From a checkpoint of a small audio captioner.
Model: 7.18M parameters, mfcc input, encoder arch transformer, encoder activation gelu.
Training: adamw at rate 0.0012, 7900 steps, batches of 256.
Data: trained on short pieces for a synthesised band: melody, chords, bass and drums, 26041 training examples.
Rows from block 5 of the audio encoder of a small audio captioner, named by matrix and row number. Rows with one number belong to one neuron. Each number is 128 + 24 x the weight over its row's rms, rounded and kept within 0 to 255. All counts start at 0. Numbers have three digits each.
After each neuron's rows are labels from the 100 clips, of 14848, where the neuron reaches its highest value: "top examples" is what is common among them. Only what is clearly more common there than usual is listed. The data: short pieces for a synthesised band: melody, chords, bass and drums.
# fc1: MLP up (encoder.blocks.5.mlp.fc1.weight, 384x128), inputs 0-127
# fc2: MLP down (encoder.blocks.5.mlp.fc2.weight, 128x384, transposed), outputs 0-127

fc1.148:107144094142135084117119158122093134161143143138138134149160082146108115117156108146099123121159122104174088098135109139143128164141173113114075078172134125143096098106098135096148169139129128141139123130103147149127123102107107169121173096154104141145185127116149131169134138132096096135128134121136121121139146120114136142125124160137171139100132134100097130100102124129175150059138
fc2.148:133114157084117088138109129125178081118160146169150139136152129123150105108146149156153138110160130132134121103113127154097114141119122135090118116117098154151108125134129146141127111123120104139152101126125092137104119096120124118150151099208130126140110118097063083119120131147153134142113084113134102149126134141135122102164145081159085134176119128124108121161129160133121162206131
top examples: bass guitar-like; tempo: 160 to 170 bpm

fc1.103:098107080156125108120118141147113129101123127149129160145121112107153113110113137127094155121159101098150115094072132119071114064114158172073110112140082120123157142145130146043089150124137164172131149151104134123106128139128142132140138126142097136134169122123124133140135120104132088110144127149130159109139144098126159137090098155110105173122149100139141152121148106150137132131109
fc2.103:103103148121175171140119089174100125151163168131123127126121084130128127129165140142169110152158116129091129111122142134119131125168094123089113124126171127105142096132140072140144162112110104084150127094122115133092147147145138175130158109128130146152133093091087112123131127167123091180093149101130136119151118115125089133162122128171126128097124083160138126160124086114138144114128
top examples: bass guitar-like

fc1.6:114105119152124158142145125176127149157098156113156180135142114121147127071110118152119069114078163086104123154099132126099138119137140145138100112152128175109138128139121134129076133133149105131133144128079106114144131121140068121120080135123113129132121124170108178142112101130078129094129159098115171073129084122127115106151118140115119119119115121173123129134163139122142143158129
fc2.6:128104139177145147105135110134119126116142099107112114129186138071129086120122133171121165111089090121128087089131127132171160153130141170113082124128115085085130132138116151130138126112136145128086110134089116138106121110162145100119120145122120140130118080151145121186134152131127136128102174138149170108129110119129163132116141157154157101111126103171169151112076107134150125145098
top examples: organ-like; melody instrument: organ-like; key: C major

fc1.346:090133133147118121093169096179125142134115131137107137144147121126131135156092140108155141141128128144177146141074119154130153133117106115111093138124129169136070154130089156108084132140128122153120138129101165156173122147133141147144129129141079125086100108163133154145142165117075145094120156123130133119084128120136139143134134139143110166116086128098110151109168075105111160097085
fc2.346:131129107118163066119139155162149147122185103130122121121114129122130145132131175130124157131148071122126185113083113164123108102094126114087097130099128135135126134135107132124134098100147121151111114132129128159134122148144113087130120156148118082149146180146133132081105151113118122110151145122063086135171074170145138136136127102134142147120148094083117133129165141114118156149142
top examples: harpsichord-like

fc1.337:112126128114143090113126090164162109122169126103135148118127111084100144130116136143138121183132148101078131116138131107109148108115138118127147140167119128150104103111133166128125102124146098142091124122133115115068170129128132177097121121174129087130107116140038139174147147123115121145169128129163113143124131154170092126150100159107126113125121114095134130109155123110120187151143
fc2.337:126112100169111127137146127167174119155207143124164122130124110146123155090119152113149098121125113124123143136109119113135123085105122096104125152102138108162144109117182145140117134101125155128073123131143079117130138148124143106120136128062144105127125111144090149189117120125097185148128095154157121152186071115122103131115119153111138127107135114152115121123117127169145128134131
top examples: organ-like

fc1.210:153137083083151124130155134154129119169117097078096149130100129136094174129115125105128139113084135060140149093164150159114113082135179129124095117134120096130151105115132139070096138123092156145107083147132101101138153155092129149117106142124131131131105128122122150160140121105147128137151131132167090125112118116122123147094146157148130174138136112129140131126166101131163170129087
fc2.210:108119148141162138207149139117137148141103130144134161110146122083127096125071124119145126125117117094098106144121118137133106121094146138158148147163161156093110133168139123120124156112108153147108087116122130169105102156118150152074104080114098117135119116153171120135170111083148174139118150118134140094165139123117144117101161127126156062125105130127149140135087123153131126112127
top examples: organ-like; melody instrument: organ-like

fc1.189:131144116163113160131178141133086078115131131104126117106127128139117144096113081145132129156087122143176104134141106125132143109117136134181130122163104144124146078103130128116148134129110113117142132140163150140082120154128137155086166157117138106097128116141132136150081129110107129105152121150083182121120111124128147176073078154153166154138136088090160109132141124088098132127111
fc2.189:119162128097146137113156141153155098128095169147129145158128114128130133118120114108180127128148130127111148170057102070135162134116155125102122120101111137152103153146136166133122103130098131127117153161161130100190087109114075118127100103100133132154107114106099119106154117188136131151163100114157093109127145135137101128092116106116136098126154161155114150076128131146119137146134
top examples: saw pad

fc1.321:108112155136078128144135137132129157167117131133133163106108119115155126174097133147128155166109115095149149130110158095105111123119160193120123127125115124067137123109081130130123130120128169143095128130134142070115168137156131142131136146134165118091114092117119147143127091126139101129149097054137158150074124140128119143133105124143129128150126117120176187120154156143133164143098
fc2.321:150098127127093123132122105122144138105128129148126149124137151113151061089133127132106126131160087114116114092150077139132126138144147096154113120128138139106150124172164119113166145091130112123112135135093121146079150129128121162140168128185102134158151179120155106114119148084149158161104126133101122134110131134102164078162097098101134115129141099135118105144159118107141128201095
top examples: bass guitar-like

fc1.47:116086137127082147115182126130103059123165168105129144141085145129077099149110123129135121154122164143110118148100134177141155070111157129158131123115106148121107133134087132081129145152105137125073129096134127117101128085097174158121132145062157116094106114133126132139144128144129125134140144130133121138104156094133142156131129123174134146094130137145123118161130103147103127131155
fc2.47:155127126126188144122167129116135122114194124105099143152134119121096143114184162132102130126131131129123115134107077117120099153167089107134104122133120146096122097129145091081152144112143151115157182131116157122127126156153105113108128160154136075122149147121113122155115146095118070156133142131122130100152113140120146108117138169151132082089117131075098143121141100172150132110133
top examples: saw pad

fc1.162:126133123087136121122134128106112119191152082103097115140120106134096107125120122104114120132097105065104132100141145190125143098069126137136129152125055135149149122114136095103137083126139183068117104133128122138135127113121157166136130132172140100141145151127114150137154151123116132129128137121147128146133163092135119161100101140159123163142132177167140127086132130150100138123120
fc2.162:131119099127138114120142168077118105103120164132128132128138176126135147122124127153155118103126100188147174178121113144094139155116127174205115127104125163095118174121141103134162111121106133129120165133144155115167140124152115109104091095132087131105076108082126128128133071168128117116145162131111154162097137135096137098117120120107124147149142128125092140132119133144142149125115
top examples: clarinet-like; square lead

fc1.36:115132089122129154122127153146127146175076116163124125109106107152109098107113124118114089131132117102153130118104110080063133130140182065081127119139133129127094111173135145100154089134121141157136121149111127137138157121132139137148133150110111131142094149110118163136165094137134116148168133109120103095105142147119129134138143134138070133118126093062145150099128111174162156120156
fc2.36:116162163138115116156114166158136098098125150112145132091098116203123109115122153113137125100150133100143118151159146111163129141147131120110128122109108105150141110108190159133178130105122102163123108089168107140126118085151117107148156118147111121132164155137136141099141130129127122089117111128104124148073171165136115096118127067144083122136125132190122115144131136141099121149102
top examples: bass guitar-like

fc1.306:122113094159128130082169118118131148151117098116112195097166096147115142129125138175122126109115093116125113128120174176106112078126119127069151125133151121118130137128155118139127146097133129147109125128142134131104119134116078150112125119106130116131108096185085145139158126163125121090168149087159102107156149116085107135115166163122109129159167109111128116150104151095142120135084
fc2.306:129144105159127094109113160108115108130142147131141143126134101103101113212105160154117135158133098080145124138130194154123091103118161152085134129139114153124102137127130154146126129097151146138124130076112144121113138125049142108116123129132118092107127137151152128117158093133133162099151127135154105113088169130134126085106169163152100144153141130108101168115107146129119097125132
top examples: organ-like

fc1.380:106131139130108132137101142108140134142153124152113167171127111096098116149122113079159141131142108146119158128097091150082101171098127156145151150171152129109107079110133128123131103133156156143133153134146151074100166179167115120143092118129100096102137102135156171091087126153134123133167129072147124105126139113110123151107115132122101132128141128097088121113146125133147164156174
fc2.380:128093127150096106075092127086135123135134087152175100114090156127109151108114069124132122131142124147114143128152070107099138141123125133146131103103147133142151140162140137153136125138136134121183136120119130122115115078134149128154153144123133147146150115092128125156178125172138140123071094136152103152120141163148131162140057099131131140176125118131158157156112164104125108106112
top examples: clarinet-like; square lead

fc1.367:090116111137135126177152115113068147157146138130140146162131135133128138180128136130106145156097101149165068101143125144130160115048153110119143129133136121123111131129127133155104109161159138129173110163100099143113136111151132122118127110129068103104135132075101146168172127132081149129116129127128131117171131175132094084111109158123124146097132123134127122142131123165109111151148
fc2.367:149129126091124143177096080112142109105080130100052131170131165135111146074124141133118124104093109169108154173109105121176130115109122147168198154143126134134103146118134144118123123153103106117133139111143126116133145129108122133130122126136142109158125126179159119191087121097128166144153112128111117110147108165126146135144126134138124067112128134108148133105136156114131133113114
top examples: organ-like

fc1.190:080106134119108147110153118127106146162084136144145125127139141124054102110128087135144130117143156143135090111078073135134170156112136137166124127139072142107116105128100155133117167118110122098140131139171152046102131144104105139143145168139177142134136119145137164144132126151173094128126129128121134107155136113139129142130126134088109136082079162121108119108143138135130126145120
fc2.190:125126115145047142121129117117091190093131121169129102156132132128137069145101130124078135144128117093136110104179125097131141114151171134112107096104113124165147129115120155124144136105129165144122134127164114166128147105166128147126126126119186164125126120134096129156131131112128130105158130134144119097096077122131106144117153128114164103172123161145187136139092099110122151113128
top examples: saw pad

fc1.32:143116106097159137134148134120091111165101166137179151140139146131106122118159128155118170053114130085134115112071123155128108113125142163118132133156096127126135154157120120126109124121174095151151084116099120130117165155124126163122077125140129079137120119076104132091128111142097118107115180138111140128122159141088120152101133161112117118147132150174165142099124108138113151130136
fc2.32:108078131078164141127111110130172125135123157144131137092140119102131112102149149158106116121102123170125140127118175132155138178117133157128136147154124126124099114125063094128103169124144133084135155142111154109117125144164132179102128103132122101127121116200122124160110140128113165118132162135107177138138107098141119102136064127152154136145126120136130112105157115078107100102121
top examples: organ-like

fc1.185:142061100110147090124136098162120125114139136074119124153164127137107129105153123174108088117129137091139087057116147127121137147095160119075116079124136108088110117149143101105125181142113140133121146124131102137123145125140124132123118147150136125127184105102103162124166118143131135109102146151114099111133113094146104111144142150137128125140147136121119108123206129154092154115124
fc2.185:109110138126117101171138108108139110138107121144175160165111147091164141105130141069141139136114131128096124162130092153127150111135151075111118146142126141112143098185111134127150126143061103104101136137120141128154102112120163127144106135082131128113139115119135128092119081194116128124141119109133098147152121129124129129157123121126135136086124125081122181173137127143186135166096
top examples: bass guitar-like

fc1.178:140145109126140146071100163114159131128149069122121146140158130141124122158104121083140144147122146120140092128127172076158085096121144094142127127119171128119084129131106096125097118110134170093115119151147134132082152138102143200126159103126083113126125118112160129140169126121103127138135104130142075108147098113125162142147167145129140099097091110076131138123134133118103142124130
fc2.178:136146152132139075125129106100128112101148169078102110175156134125112147130081133189126136135105120151123128134118140140141170106120096184176134103138119146123098130122113157136127160131156107120152116131119144091140121106139180128084110095116134101095074115193164147187095139131085124110129145139090166131109104142127141117120109123114115130121119129145145140125141125138136098135169
top examples: clarinet-like

fc1.329:116097131096118187149126078137143148136120140120132141075139106094138142123155136130157132107115151133117089131133124068144149114154126161077093146177148126131126123156112118148101127109136093078178116123098158102148118126117130139133146125111129147116141133152085146113108123119103072099121126131144157129120121120116152145128123149135167101054125094101108152087157141111142142114080
fc2.329:148137138178125108132108164121120078147136088090131141109124128103153158163083113146098131155110130118107121129173128150144127136098072140129184176115115153123092152113079148107127128147093176165091140137118152127122135123115156155107098118119118107092101119179119133177137123139151118146135174147114130120120131118130124117136119114128096186182137109106128112114131123140109136152169
top examples: clarinet-like; melody instrument: clarinet-like; square lead

fc1.63:162131101126104158126131124114142083157103108151164161117145110097113161112115089097131128161107159123119143145088091134088075127120133112127142126139157126156152122139082113148104175172146184121132123159104145088121114142095131169119161105150132073127143095108139153145116133129165138119116117112146066099111158116140109181147129130133148159123095137120100110152154126141138150130127
fc2.63:133147147162137097138075091127093139128125124130155131131132140134135121099132086170142151119141188166082085173159142061128160156143110119156122141141108108123145092132123162151117134156130134124134130117154115089100139094123141136129144130134120169125189144110137123129130138177115127109103141130085177080105198152098130130118106129127152119126121115149120123097118121117141107127099
top examples: bass guitar-like; key: A# minor; key: A# major

fc1.299:106133159168130105128193120103125142155136136141116120119134162125119101108140126152155106098093146080092168136186112142138080116130119146118105164141124157093096108133085140130119169120122123121148090122117180107128149144131123139083127160138140089110160091085094145162103108129143134102135132133116130134122121111094137139166167144112096145093169097120124116083125167114134160136122
fc2.299:122122134109140098149137128159079136125125101116105131122160123131129180138124126144116129129120128136117175102125136128161106111150210127100088127187140145128136121130106141137155112130116115086087145147089127091114131122132095174133135092124114117129098100102104164170109109142096091137128147131139142072106151129151089171167137164173153109156130123106103131102096121123144166145129
top examples: organ-like